Weights of a small multi-label image tagger: arch convnext.
Rows from block 6, named by matrix and row number. Each number is 128 + 24 x the weight over its row's rms, rounded and kept within 0 to 255. All counts start at 0. After the name is the row's rms in percent of the matrix's.
# f: depthwise 7x7 conv (model.blocks.6.mixer.f.weight, 128x1x7x7), a 7x7 kernel
f.0 099 [122 146 101 136 112 130 114 134 133 138 117 119 140 122 142 122 124 156 169 100 147 125 121  98 189  30 154 122 148 138 139  91 153 104 116 108 126 121 131 134 114 142  96 141  96 119 141 131 107]
f.1 105 [ 92  95 129 111 120 102 113  88 119 144  87 165 155  87 131 139 143 152 141 118 154 135 165 138 173 139 142 115 158 108  91 149 111 133 135 112 168 162  95 125 133 108 110 117 149 121 151 151  93]
f.2 108 [105 132 146 126 124 154 150  94  90 152 156 108 133 113 135  98 190 120 135 145 144 116 120 110  86 144 140 114 190 131 166 149 121 140 108 103 169 150 119 150 111 117 113 168 123 109 131 103 109]
f.3 101 [127  89 127 110 118 143 151 164 138 115 139 141 127  98 106 182 144 125 112 126 152 106 142 115 203  54 127 131 117 141 135 114 133 156 119 135 136 136 128 148 142 117 139 116 168 170 122 116 117]
f.4 093 [100 137  92 135 117 114 119 146 174 126 127 130 160 126 162 118 127 104 125 140  96 160 127 131 225 158 129 136 128 138 138  91  94 153 131 137 113 168 125 123 123 146 101 123 129 161 131 112 133]
f.5 107 [141 148 134 125 123 123 160 140 123 119 107 118 132 113 130 119 145 210  71 125 114 146 117 130  30 146 121 123 149 116 122 155 139 121 123 116 143 138 147 122 139  94 125 115 137 115 145 141 128]
f.6 098 [131 152 140 134 129 121 142 111 121 153 113  90 113 166 125 131 130 191 128 176 147 129 110 102 133 156 159 114 130 176 199 103 128 108 140 109 106  99 106 127 113 135 104 142 147 138 128  97 116]
f.7 103 [115 112 153 111 121 126 117 100 133 102  96 106 113 107 116 159 137 166 132 119 107 127  65 206 151  93 103  97 108 110  97 103 136 106 137 144 101 125 142 129 130 122 117 111 118 113 123 165 137]
f.8 101 [119 144 130 144 134 104  93 153 122  94 121 124 112 142 129 141 148 155 145 106 121 149 126 104  47 127 123 156 110 136 119  93 121 157 132 138  95 117 163 178 166 156 160 145 127 113 118 159 151]
f.9 112 [140 108 126 157 139 102  99 127 139 115 157 137 138 101 111 154 144 175 102 128 127  85  74 120 207 121 106 144 110 131 109 159 182 121 144 143 123 147 124 119 120 109 133 129 135 122 104 119 106]
f.10 085 [141 162 162 162 147 139 111 175 143 104 121 148 121 157 157 140 154 127 139 147 165 140 126 140  58 165 142 180 125 123 136 120 110 135 182 138 110 128 139 137 143  94 131 112 133 152 132 128 144]
f.11 083 [ 81 152 108 119 125 129 139 132 133 131 138 122 111 116 123 151 142 178 156 140  98 124 141 175 216 106 147 143 115 134 155 157 123 133  97  99 121 145 103 139 130 140  92 117 139 149 139 104 151]
f.12 085 [114 135 147 130 137 132 117 128 124 141 117 178 153 120  97 136 128  81 148  94 143 133  82 200 117  85 120 126 161 155 142 169 136 113 115 111 145 128 107 120 115 155 115 107 141 109 165  98 117]
f.13 104 [128 129 141 112 103 136 123 131 148 145 150 146 137 148 131 108 114 153 118 181 167 147 141 135  19  98 111 131  89 145 127  91 140 144  94 129 122 117 133 141 130 131 126 123 113 140 135 114 126]
f.14 100 [ 84 116 135 137 130 146 117  84 119 157 147 104 102 118 128  98 155 149 149 116 123 136 123 129 112 188 110 123 124 149 122 132 207 133  97 105 111 126 141 148 121  74 129 117 126 118 115 148 162]
f.15 110 [124 132 148 141 139 140 109 120 118 137 123 111 126 143 145 119 119 117 136  94 145 109 139  81 219 105 130 118 129 138 145 213 123 101 110 128 128 111 101 110 132 125 116 144 117 167 114 119 138]
f.16 107 [157 156 134 111 102 160 124 123 164 154 100 118 162 121 122 149 188 123 121 145 134 126 102 135 203 132 158 136 125 132 109 147 148 103 166  97 102 134 156 139 110 129 119  86 111 123 129 109 140]
f.17 103 [106 130 134 123 116 119 164 134 119 108 116 147 124  95 119 147 119 149 145 134 128 117 127  80 165  84 116 127  91 117 112 190  52 160 144 131 126 113 160 115 101 149 146 111 138 113 111 143 118]
f.18 113 [ 97 120 114 144 142 149 147 141 116 154 108 138  94 144 140 137  87 144 159  84 103 131 143 118  74 145 144 170 121 137 120 135 126 155 190 103 152 155  89  97 122 123 165 117 145 135 135 108 128]
f.19 100 [109  93  87 113 114 140  80 108  93 117 114 119 115 112 142 130 180 178 177 106 157 132 135 125 120 125 121 132 132  84 151 131 181  98 123 144 129 112 108 104  98 127 141 111 147 144 105 122 140]
f.20 104 [131 168 128 144 159 126 154 160 130 141 146 123 146 190 149 129  69  99 132 124 134 136 131  57 118 140 106 144 138 150 140 129 116 120 144 107 148 133 120 110 140 165 135 139 124 102 120 106 179]
f.21 099 [115 156 113 101 134 119 115 118 135 114 136 127 115 140 124 130  52 128 107 131 137 123 126 115 178  62 157 160 130  99 127  77  95 147 144 156 143 105 138 131 148 138 161  94 128 117 109 129 137]
f.22 106 [124 117 122 117 128 127 145 146 116 133 130 140 118 101 117 144 108 182 116 129 118 120 146  86 214  84 122 117 117 115  97 192  73 146 132 129 134 127 117 160 128 147 134 123 123 127 118 140 125]
f.23 100 [111 109 128  93 105 144 125 109 149 130 141 137 152 121 120 136 179  72 142 134 124 142  91 175  48 108 118  88 125 138 155 139 147 139 126 123 141 114 114 120 119 122  94 124 134 111 169 138 131]
f.24 089 [116 126 120 167 168 109  92 162 108 127 138 134 146 129 120  93 143 154 115 153 128 122 104 196  79 151 128 156 110 130 120 134 124  69 156 109 140 135 123 126 139 108 132 110 126 179 145 117 136]
f.25 108 [139 153 107 113 129 137 187 133 152 124 109 102 179 164 176 102 132  98 144 145 159 151  93  70 132 123 108 129 128 133 150 129 154 152  94 135 128 130 134 142 166 161 143 136 145 135 138 118 146]
f.26 092 [151 143 124 117 118 114 104 147 125 129 135 112 141 107 122 132 149 108 141 156 101 113 149  46 153 117 126 122 109 156  73 141  76 143 133 136 124 129  91 107 127 144 186 109 141 139 131 124  96]
f.27 097 [123 170 131 132 127 144 136 133 127  89 112 113 146 115 166 157 138 119 142 115 127 132 144 105  14 148 110 107 135 127 132 160 113 144 138 129 125 126 128 109 127 126  96 154 139 140 120 168 126]
f.28 104 [161 115 153 171 123 113 116 117 108  99 114 107  91 136 150 122 125 142 104 130 158 114 170 114 164 173 125 136 107 142  92  58 159 121 159 118 141 135 151 129 123 106 149 137 129 167 104 132 128]
f.29 102 [ 90 130 126 124 123 126 117 134 107 142 111 119 108 120 128 124 174 118 119 145 132 127 118 119 197 154 113 114 123 127  86 151 205 121  94 123 119 118  83 125 131 130  94 164 135  96 125 158 111]
f.30 098 [124 117 139 152 140 124 104 106 116 125 122 108 110 116  97 117 119 100 116 151  98 143 145  87 244 149 126 121 142 108 101 104 166 137 125 141 144 132 143 131 139 148 121 133 116 122 114 112 127]
f.31 103 [152 104 107 135 113 120 144 128 121 122 129 129 115 141 111 116 156 142 129 130 140 128 112 160  35 176  97 113 146 131 105 182 153 139 106 130 149 144 107 128 101 133 171 117 101 133 127 155 146]
f.32 099 [131 114 118 143 127 141 155 139 145 128 140 118 153 140 134 131  77 104 151 124 147 122 131 151  33 148 111 107 154 159 185 121 132  92 147 117 153 128 135 123 163 111 108 138 114 138 135 132 101]
f.33 106 [167 134 126 111 132 120 150 150 117 103 141 134 131 125 117 133 127 137 119 122 129 143 144 103 100  51 124 159 115 134 138 111 214 105 107 175 112 145 140  90 150 130 117 135 119 144 138 157 127]
f.34 091 [138 117 115 129  84 104 156 139 155 170 152 148 114 122 138 117 107 144 119 125 120 105 117  92 152  69 136 142 122 129 145 127 203 163 140 125 130  84  89 103 131 148 106 130 135 132 150 115 111]
f.35 101 [107 102 141 144 114 118 132 136 119 143 104 136 151 103 168 123 128 122 142 124 130 100 144  89 239 134 119 118 128 145 114 106 165 104  96 151 132  97 131 111 131 145 133 119 125 111 141 131 102]
f.36 104 [140 124 157 140 188 123 133 146 127 111 105 149 118 126 161 146 119 180 118 125 141 147 143 141 221 129 130 148 129 128 117 154  89 144 149 161 136 136 127 126 155 157 126 111 117 141 125 156 146]
f.37 113 [157 135 122 116 124 108 134 131  81 136 128 110 144 137 123  93 100 149 129 141 153 128 147 110 176  51 122 125 151 149 107  66 178 157 133 105 120 131 133 129 119 145 158 139 146 131 119 148 136]
f.38 092 [128 115 116 133 113 106 137 161 122 135 116 143 153 148 115 113 150 140 141 150 145 150 135 155  17 172 134 126 172 153 124 155 124 139 146 113 143 125 104 126 148 137 102 136 123 138 122 147 143]
f.39 093 [146 147  88 110 106 146 161 105 150 159 112 124 136 152 132 142  90  76 119 129 130 150 134  72 112  67 103 110 160 135 129  89 114 129 126 147 128 111 118 127 138 150 118 127 103 110  94 157 104]
f.40 096 [136 145 182 102 103 118 146 123 128 123 125 136  96 129 103 108 126  98 125 160 119 148  90 137 193  73 162 117 105  76 142 119 162 144 143 132 136 157 126 131 147 124 127 122 131 104 117 106 159]
f.41 107 [166 142 133 158 149 104 149 140 106 126 118 122 127 163 143 148  98 122 102 147 100 124 159 116  14 137 138 123 103 111 118 126  89 127 118 121 152 137 119 117 120 125 135 128 149 120 131 149 131]
f.42 098 [131 123 117 109 109 134 119 107 138 120 123 126 127 128  95 125 151 179 154 100 129 123 119 170 241 132 126 118 126 106 148 171 130 115 104 116 132 137 109 120 133 125 102 131 131 115 158 135 117]
f.43 093 [100 123 133 141 138 132 121 152 115 158 117 164 137 135 156 160 122 149  95 113 138 141 153 171  72  81 166 134 103 138 160  79 139 147 179 130 103 145 145 127 145 153 151 137 124 146 138 116 134]
f.44 104 [154 140 121 110 122  82 115 127 123 149 140 119 133 119 111 114 175 125 148 114 117 124 115 160 243 132 143 133 123  92 110 155 136 155 140 108 132 145 135 130 114 132 124 108 110 124 114 153 130]
f.45 086 [108 145  87 155 117 115 143 123 150 140 128 123 171 118 160 124 159  81 132 112 130 115 109 114  49 172 112 121 104 133 103 194 121 137 113 145 155 112 110 149 131 123 136 115 133 131 132 132 131]
f.46 092 [114 132 139 130 121 114 145  94 131 122 102 128 149 127 133  92 148 149 174  72 145 124 113 107 164 188 157 115 135 166 164 111 144 133 120 139  77  95 150 132  95 132 145 139 128 159 115 146 115]
f.47 095 [126 152 145 148 169 152 124 143 128 103 117 119 160 150 165 127 154 144 135 141 154 143 107 151  48 129 138 155 132 114 137 152 169 153 131 138 123 132 109  78 143 140 107 145 152 156 137 171 137]
f.48 095 [136 140 144  98 102 105  82 155 166 165 131 100 122 110 135 112  93 117 166 139 118 118 159 186  93  81 153 140 109 131 101 146 158 129 132 120 126 123 137 125 122 112 156 140 128 121 113 114 181]
f.49 082 [120 152 114 114 113 143 145 131 109 132 130 128 122 158 168 111 146 139 135 134 115 130 146  94  90 209 128 122 122 111 125 170 209 109 133 152 129 122 153 116 105 126 102 104 108 118 133 123 113]
f.50 099 [137 131 139 117 135 113 130 131 146 139 139 131  98 108 144 136 139 129 109 162 164 131 139 141  45  46 127 157 120 133 128 122 124 140 175 140 172 150 120 137 127 151 130 120 166 122 134 140 142]
f.51 099 [151 138 143 107 106 135 146 163 137 127 175 129 111  96 114 135 124  51 133 119 123 139 138  89 112 153 158 128 108 138 162 180 118 104 127 188 131 148 104 128 120 130 123 154 120 132 108 146 140]
f.52 085 [108 139 141 138 150 126 136 133 129 117 121  93 118 130 108 124 151 200 139 131 139  90 139 104 213 165 143 116 159 154 130 144 110 129 118 104 118 137 131 129 143 120  90 117 122 106  93 109  99]
f.53 091 [104 151 140 148 137 106 133 111 118 150  82 153 111 117  75 137 129 184 106 128 131  89  77 103  67 128 133 124 132 150 160 119 142 124 106  90 129 138 130 137 166 108 120 116 148 127 132 111 107]
f.54 101 [115 125  95 162 122 125 147 142 129 123 129 157 116 142 147 123  81 190 116 135 114 137 128 152 200  69 125 122 126 136 143  81 101 133 109 105 160 119 144 145 127 135 105 154 123 151 142 125 136]
f.55 089 [165 149 141 117 135 166 114 123 163 110 104 141 141 141 112 114 114 113 113 128 102 105  86 132 174 121 123 116 131 144 141 132  65 133 189 139 136 152 106  98 113 147 120 131 119  95  93 103 165]
f.56 105 [120 116 117  94 147 140 150 143 104 121 125 125 130 105 126 118 116 141 161 127 124  87 147 102  29  95 115 133 143 171 164 150 113 113 116 151 140 141 126 110 128 123 139 163 148 136 161 109 144]
f.57 099 [123 130 128  89 134  93 145 121 120 133 145 120 118 133 100 126 113 152 115 128 130 118 158  77 219  76 141 128 156 106 110 165  97 139 118 112 134 131 142 148 150  95 137 118 128 149 146 133 105]
f.58 075 [130 151 149 117 130 122 129 148 153 129 128  90  98 177 151 181 146  69 112 115 128 149 160 155 163 142 131 140 117 146 102 116  78 173 142 148 100 126  99 143 130 148 135 147 128 125 140 112 152]
f.59 088 [ 96 147 145 135 148 125  99 128 157 103  97 128 132 107 131 119 118 146 110 100 109 156 125 149  71 187 142 130 145 138 137 139  59 128 128 130 133 155  98 142 152 134 147 139 169 121 110 161 100]
f.60 096 [148 108 122  97  85  83  97 128 134 138 122 130  96 113 110 143  78 102 119 117 156 133 147 112 189 110 158 129 144 103 148  99  72 135 110 151 154 131 127 119 134 132 150 103 105 100 132 115 112]
f.61 116 [ 95 161 104 139 106 117 150 128 123 128 139 151 139 121  96 123 154 151  81 130 113 104 154 152  95 231  99 147 144 118 143 133  86 128 144 124 128 119 128 133 121 134 116 124 129 122 121 140 102]
f.62 105 [142 150 124 136 143 117 125 171 143 125 133 119 121 110 108 118 128 148 135 130 119 112 183 125  30 196 131 140 132 153 140  79 108 135 132 149 150 141 123 145 124 152 134 126 122 130 134 127 132]
f.63 101 [110 110 115 128 125 160 147 124 124 149 154 104 108 145 122  82 170 127 139 151 160  98 134  67 138 145 109 121  85 111 155 123  65 162 120 146  95 155 117  99 149 124 126 142 121 144 140 121 144]
f.64 099 [128 138 151 139 160 127 148 114 143 136 117 124 130 115 105 140 157 123 138 103 122 126 126 127 247 170 144 162 135 133 118 119 178 149 117 127 138 136 116 115 150 132 136 114 113 110 140 112 141]
f.65 100 [150 157 138 153 147 132 179 115 164 138 168 160 144 150 128 138 145 144 155 122 144 151 137 144  57 140 135 162 134 158 152 165 134 139 172 132 152 153 162 133 152 136 126 132 126 144 142 138 155]
f.66 105 [119 129 106 162 117 118 154 106 136 148 135 144 129 149  93 136 124 148 133 121 151 107 143  88 239 116 114 129 141 164 137 141  96 130 155 135 152  85 115 138 121 110 129 119 128 132 127 133 117]
f.67 100 [151  96 112 140 147 132  82 141 139 109 145 160 121  97 107 126 156 136 141  95  91 121 138 132 153 208  95 141 152  96 151 130 134 138 160 103 155 131 159 141 118 133 106 106 111 112 145 155 131]
f.68 096 [135 118 107 143 134 115 146  98 116 122 162 120  93 146 135 114 135 156  86 147 108 144 139 100 171  68 189 122 140 135 107 165  91 145 139  99 143 149 149 123 125 104 117 122  97 152 152 113 144]
f.69 095 [133 136 102 134 139 136 131 134 160 122 115 132 104 141 135 121 148 184 129 100 129 104 103 185 213 114 135  98 137 136 120 100  79 106 148 112 133 121 105 111 140 150 114 163 137 116 128 126 142]
f.70 094 [153  81 127 184 137  95 138 146 110 116 164 143  85 141 122 114 122 159 119 149 131 140 146  63 126 148 127 144 161 115 173 113 118 136 160 145 137 113 133 146 149 143 153 147 142 169 111 134 135]
f.71 097 [131 152 117 144 111 111 114 124 155 130 166  92 148 123 133 103 125  64 135 108 149 161 156 122  52 108 145 111 123 115 154 114 165 135 146 129 123 111 124 125  73 133 152 111 148 133 126 124 158]
f.72 102 [122 127 140 147 127 123 123 118 127 122 155 109 154 125 147 135 126 139 132 138 114 151 126 146 253  78 114 116 129 151 130 135 114 138 130 126 147 109 141 129 153 102 151 103 120 123 160 120 139]
f.73 097 [147  95 138 147 128 146 140 127 123 136 120 142  94 118 151 139 105 141 137 148 132 133 149 153 191  37 152 125 126 167 129  91 126 135 103 125 151 154 100 127 130 128 137 129 138 173 104 130 116]
f.74 098 [147 122 118 148 123 137 141 111 137 108 113 100 149 101  95 158 145  98 169  70 178 123 135 100 123 124 108 138 125 154 132 193  80 107 104 153 136 143 112 153 130 134 125 111 132 134 135 167 133]
f.75 111 [131 148 130 140 140 166 128 134 131 110 148 122 128 133 162 200 107  67 110 116 145 137 135  82  72  95 137 130 162 142 109  92 116 129 141 160 150 134 137 143 111 151 126 154 123 144 138 149 139]
f.76 112 [111 161 133 130 133 128 118 158 164 159 136 137 106 131 148 131 128 116 135 138 138 142 135 131  17 131 171 130 133 148 148 108  99 137 127 136 157 166 113 138  94 139 113 127 158 139 132 114 124]
f.77 113 [109  90 162 150 122 147 110 115 130 125 128 127 126 139 112 133 104 191  84 142 122  73 151  79 155  97 132 103 120 111  99 114  78 133 108 123 135 121 162 142 132 106 129 143 116 132 110 142  94]
f.78 098 [134 140 136 134 117 128 143 129 144 113  95 109  98 158 142 118 135 196  83 114 121 172 126 127 201 131 132 126 108 145 151 114 160 112 148 128 127 124 137 132 124 105 109  81 107 121 101  87 135]
f.79 093 [133 113 144 114 182 102 120 125 122 119 112 124 119 141 148 131 134 174 122 101 111 141 136  96 196 101  97 150 109 144 113 121 186 122 138 130 140 150 116 128 133 175 172 111 112 122 137 149 162]
f.80 099 [107 173  86 104 108 132 142 117 133 131 107  81 126 147 116 114 146 143 109 159  95 128 105 148  97 150 174 101  99 114 107  99 167 127  89  81 108 144 147 119 141 134 149 122 128 113 141 164 137]
f.81 107 [148 111 133 128 113 103  69 144 102 152 101 134 141 103 108 119 116 108 112 130 124 169 118 119 137 178  96 141 140 107 105 153 199  99 124 128 125 156 140 124 103 106 107 103 146 164 103 128 115]
f.82 113 [100 132 138 118 113 152  91 142 122 156 142 124 137 156 151 130  90 154 121 126 131 109 144 139  24 181 142 131 108 132 141 157  89 167 127 131 126 126 118 135 121 127 125 113 121 114 129 115 147]
f.83 084 [111 164 171 160 131 136  81 136 127 128 133 143 109  82 122 125 123 140 158 135  90 131 122 166 135 181 130 112 137 164 134 139 168  87 142 137 141 173 119 103 108 145 149 140 163 139 156 139 126]
f.84 089 [131 127 121 148  87 158 136 117 151 124 146 111 131 151 116 128 159 110 141  71 129 108 124 136  63 126 136 107 104 108 165  77  91 173  96 119 145 105 123 122 124 167 146 102 116 113 122 130 130]
f.85 093 [109 124 143 134 102 138 132 138 118 156 131 125 112 128 130 149 146 186 178 122 115 126 125 125  98  73  94 127 111 112 105 160 220 110 126 134 104 116 143 148 120 112 129 145 137 119 125 135 151]
f.86 109 [147 118 105 140 127 144 109 123 109 104 115 110 134 135  92 106 119 194 104 129 117 106 127 201 198 108 110  96 123 117 120 100 118 119 133 101 115 126 136 132 116 131 119 131  97 127  98 161 126]
f.87 117 [109 122 136 133 140 129 137 101 113  92  91 117 111 131 126 108 193 205 103 118 123 151  97 152  97  82 132 128 148  96  77 148 123 118 117 134 120 132 139 121 117 117 122 141 132 148 123 120  96]
f.88 099 [128 134 116 115 130 142 146 112 120 132  90 130 151 108 152 124 134 152 132 123  99 130 125 150  68 239 139 128 134 130 108 132 106 141 155 147 123 111 107 140 155 150 122 127  96 135 133 132 107]
f.89 107 [103 128 132  88 108  87 154 130 121 100 127 125 112 141 136 101 147 121 164 101 108 144 140 139  54 173 108 113 133 127 142 128 174  96 152 153 132 126 101 154 166 152 154 121 129 129 125 147 153]
f.90 108 [152 130 121 138 141 153 124 152  89 136 129 130 121 149  92 176 106 131 117 130 126 123 132 130 163 115 109 144 137 133 160 118  20 149 124 140 139 133 118 142 146 134 122 111 167 139 147 102 149]
f.91 108 [124 143 133 136 146 129 118 111 131  98 115  92 118 139 105 104 177 128 121 142 113 132  77 193 112  57 138 109  86 104 154 124 130 123 110 113 145  97 154 115 132  98 102 115 111 120 126 143 129]
f.92 101 [142 156 103 130 136 134 118 168 162 117 103 122 143 151 140 118 116  98 136 132 163 138 140 125 115 162 111 148 130 147  97  86  51 127 144 148 129 109 121 132 161 114 112 172 137 169 137 147 167]
f.93 110 [154 151 136 142 108 150 139 126 136 120 140 133 137 137 150 116 131  88 175 133 138 137 132 187 179  70 116 114 148 113 120 174 121 130 131 154 119 118 131 178 111 101 140 118 124 143 123 162  86]
f.94 087 [ 97 140 149 138 152  84  98 125 114 117  96 125 160 130  94 139 109 128 142 117 141 141 130 148  31 184 124 113 136 136 117 125 154 122 132 142 138 118 150 149 135 131 121 107 167 126 148 112 114]
f.95 091 [140 148 128 113 130 133 103 135 130 127 131 129 135 127 122 117 132  94 156 117 114 132 140 136  46 229 140 123 147  96 115 132 129 105 126 123 147 143  99 112 123 109 130 156 150 118 163 144 124]
f.96 092 [177 122 137 147 115 137 115 119 136 152 140 122  88 132 132 112 132 151 111  94 154 156 105  82 172 130 157  80 158  70 117 100 131 116 140 145 120 135 170 153 132 132 136 108 101 150 142 106 108]
f.97 105 [119 117 112 100 108 131 134 127 165 123 109 111 142 112 128 171 100 119 134 119 111 133 139 128 233 153 107 136 127 125 113 147 116 142 130  85 132 127 114 151 124 157 123  84  83 122 133 135 130]
f.98 115 [156 143 146 147 119 107 132 105 137 102 112 128 128 143 108 126 140 162  73 155 137 117 137 127 162  29 166 111  94 120 122 133 155 130 115 141 116 130 130 161 134  95 132 115 129 157 125 136 136]
f.99 092 [140 178 145 156 134 138 147 139 116 149 123 139 171  90 143 130 129 103 111 109 160 145 118 127  51  73 149 149 164 148 166 148 132 155 153 107 140 135 134 125 122 142 142 153 127 136 121 142 118]
f.100 090 [ 88 125 137 142 126 149 140 135 124 119 133 114 139 142 142 124 135 107 129 105 135 103 129 103 248 166 140 111 115 152  85 100 145 102 132 137 127 127 155 129 118 113 125 144 131 137 140 121 130]
f.101 099 [129 144 113 116 147 119 178 115 153 123 130 170 121 176  95 106 112 160 112 128 133 123  95 149 171  53 132 151 104 133 127 133 155 132 126  92 128 130 112 165  97 136 106 153 134 132 114 119 110]
f.102 092 [162 165 118 129 131 130 138 121 142 170 141 120 161 173 139 141 111  68 159 125 134 111 147  66  80 161 136 122 138 142 162 119 149 150 129  96 134 148 144 150 114 138 136 128 152 126 142 147 153]
f.103 099 [115 127 142 103 121 138  73 119 130 119 140 137 124 111 126 149 165  61 128 109 143 144 118 177  97 127 113 150 128 122 101 215 102 116 137 120 150 126 116 119 103 107 135 120 117 134 150 130 115]
f.104 107 [115 140 121 116 121 128 102 119 123 133 117 104 122 103 141 115 170 137  91 144 106  97 100 198 118 157 125 128 139 117 160  71 112 179 142 128 141 100 113  97 159 132 146  93 162 131 116 129 119]
f.105 103 [163 116 109 119 147 111 132 143 121 139 123 148 119 126 126  94  90 140 178 174 121 116 140 126 153  60 110 131 130 108 170 132 189 122 100 151 131 106 124 117 119 124 167 139 104 117 121 109  97]
f.106 108 [113 137 132 147 141 115 122 119 117 132 120 142 124 115  89 170 128 112 143 106 150 112 100 170 165  45 137 119 136 140 127  53 150 155 123 107 115 123 146 133 113 145 142 145 145 138 139 123  96]
f.107 107 [106 126 121 124 131 128 148 172  86 117 171 125 115 154 125 145 114 142  73 153 106 127 179  68 182 111 126 109  98 110 106 115 107 148 119 155 119 155 130 103 141 148 119 116 125 134 140 112 128]
f.108 099 [177 119 166 137 162  97 122 157 120 130 141 135 102 143 132 117 124 153 124 135 144 150  84 150 131 154  86 165 138 165 176 166 130 102 160 164 140 132 124 134 137 143 137 140 158 143 129 174 124]
f.109 109 [140 149 115 105 136 149 117 108 122 149 147 130 126 103 153 133 124 146 114 113 155 139 103  68  47 132 110 157 146 108 153 137 130 175 107 167 133 140 124 116 105 136  91 135 147 136 146 166 128]
f.110 083 [125 121 121 129 122 116 117 112 119 130 136 127 111 123  87 119 126 156 119 122 107 124 112 130 253  95 112 109  91 106 158 124 119 138  86  99 132 127 126 129 143 117 137 113 139 129 123 122 131]
f.111 105 [124 150 104 135 139 103 150 143 124 133 160 136 124 148  89 123 167  89 144 131 142 137  84 107 200 101 138 141 103 140 152  98 175 130 143  97 149 106 115 139 121  94 148 101 106 136 128 150 122]
f.112 106 [148 135 131  97 127 132 170 168 128 146 140 135 156 116 122 113 146 138 139 129 117 131 143 113 243  86 135 111  97 128 158 107 105 114 129 123 123 115 118 136 132 128 125 161 129 111 121 111 123]
f.113 089 [132 118 105 117 123 144  98 130  93 105 130 151 119 107  91 119 114 179 126 107 109 114 119 157 187 181 122 108 155  92  98 188 112 127 124 140 118 118 136 114 117 132 118 159 132 125 145 139  89]
f.114 090 [116 100  77 105 168 149 111 148 159 116 117 134 127 117 121 136  92 124 126 192  94 141 110 169 163 121 132  78 138 122 102 136 149  98 116 115 135 111 110 123 123  95 148 131 130 173 127 126 102]
f.115 115 [129 111 170 145 131 123 141 123 130 134 135 117 135  88 107 151  96 149 103 151 128 104 132 138  71 187 120 100 124 145 114 167  59 168 106 105 114 118 121 151 148 133 125 145 135 119 132 101 131]
f.116 102 [168 152 128 129 130 160 101 136 154 125 120 128 123 148 140 134 112  85 116 131 131 121 105 105 196  76 128 156 122 133  92 186  98 128 135 144 134 147  94 129 113 143  90 116 135  94 148 141 131]
f.117 102 [181 113  86 113 154 130 126 112  97 108 102 137 163 105 143 140 136  84 124 130 111 136 132 109 211 102 131 118 107 129  93 154 176 109 100 132 144 134 113 137 148 133 125 149 136 140 118 127 137]
f.118 086 [136 187 163 161 149 163 142 138 167 142 131 145 149 151 156 153 103 101 117 143 151 154 163  92  66 100 139 158 145 148 133 105 105 114 131 128 145 141 142 127 138 145 123 134 153 148 137 153 140]
f.119 106 [149 104 123 117 175 149 140 102 131 104  88 116 200 139 116 153 108 100 102 123 131 165 121  93 179 150 105 142 129 101 104 111 131 146  95 127 112 141 123 121 143 110 143  82 129 117 115 124 120]
f.120 100 [119 126 121 120 146 137 100 174  98 152 129 128 129 126 118 153 120 121 111 123 134 139 108  93 232  82 137 100 109 141 136  97 108 138 139 149 116 120 138 137 125 102 131 124 105 105 109 100 150]
f.121 104 [145 164 136 144 118 129 155 134 132 120 138 112 115 118 108 145 111 172 151  83 147 116 121 185  50 135 128 127 135  77 146 155 122 111 172 134 111 129 132 121 115 119 112 136  93 138 121 100 106]
f.122 105 [175 148 144 130 108 133 152  87 102 129 149 101 124 164  81 109 176 118 120 145 146  96 161  84 107 123 101 126 113 132 136 163  96 127 149 136  92 139 123 148 147 106 126 171 114 131 124 107 109]
f.123 101 [155 132 144 139 137 142 125 110 121 118 156 156 159 100 146 127 113  79 178 156 137 170 141  74  76 182 128 119 149 151  96 113 156 113 132 100 124 128 134 149 137 116 128 138 156 137 137 145 132]
f.124 101 [150 133 120 135 170 106 116 135 126 128 119 113 116 131 103 137 158 185 106 116 108 127 148  82  80 199  95 122  99 141 137 128 144 136 102 105 169 143 125 138 150 123 161  93 134 138 113 115 133]
f.125 106 [123 136 125 143 124  84 149 143 145 128 120 115  96 151 125 138 149  90 122 121 143 126 144 108 187  64 129 137 102 114 120 210  81 151 122 123 143 126  98 132 127 118 148 140 133 122 138 118 132]
f.126 092 [142  83 107 112 127 123 135 148 149 170 142 154 169 155 151 130 111  86 184 161 138 103 129 102  92  81 114 121 134 114 171 117 119 153 111 140 118 138 150 111 132 133 156  89 138 114 109 124 127]
f.127 099 [142 122 136 121 117 114 123 121 131 113 113 121 125 150 115 116 136 194 105  94 119 145 112 131 191 190 107 133 153 131 118  87 172 106 118 134 124 106 137  82  89 147 135 128 109 119 120 147 105]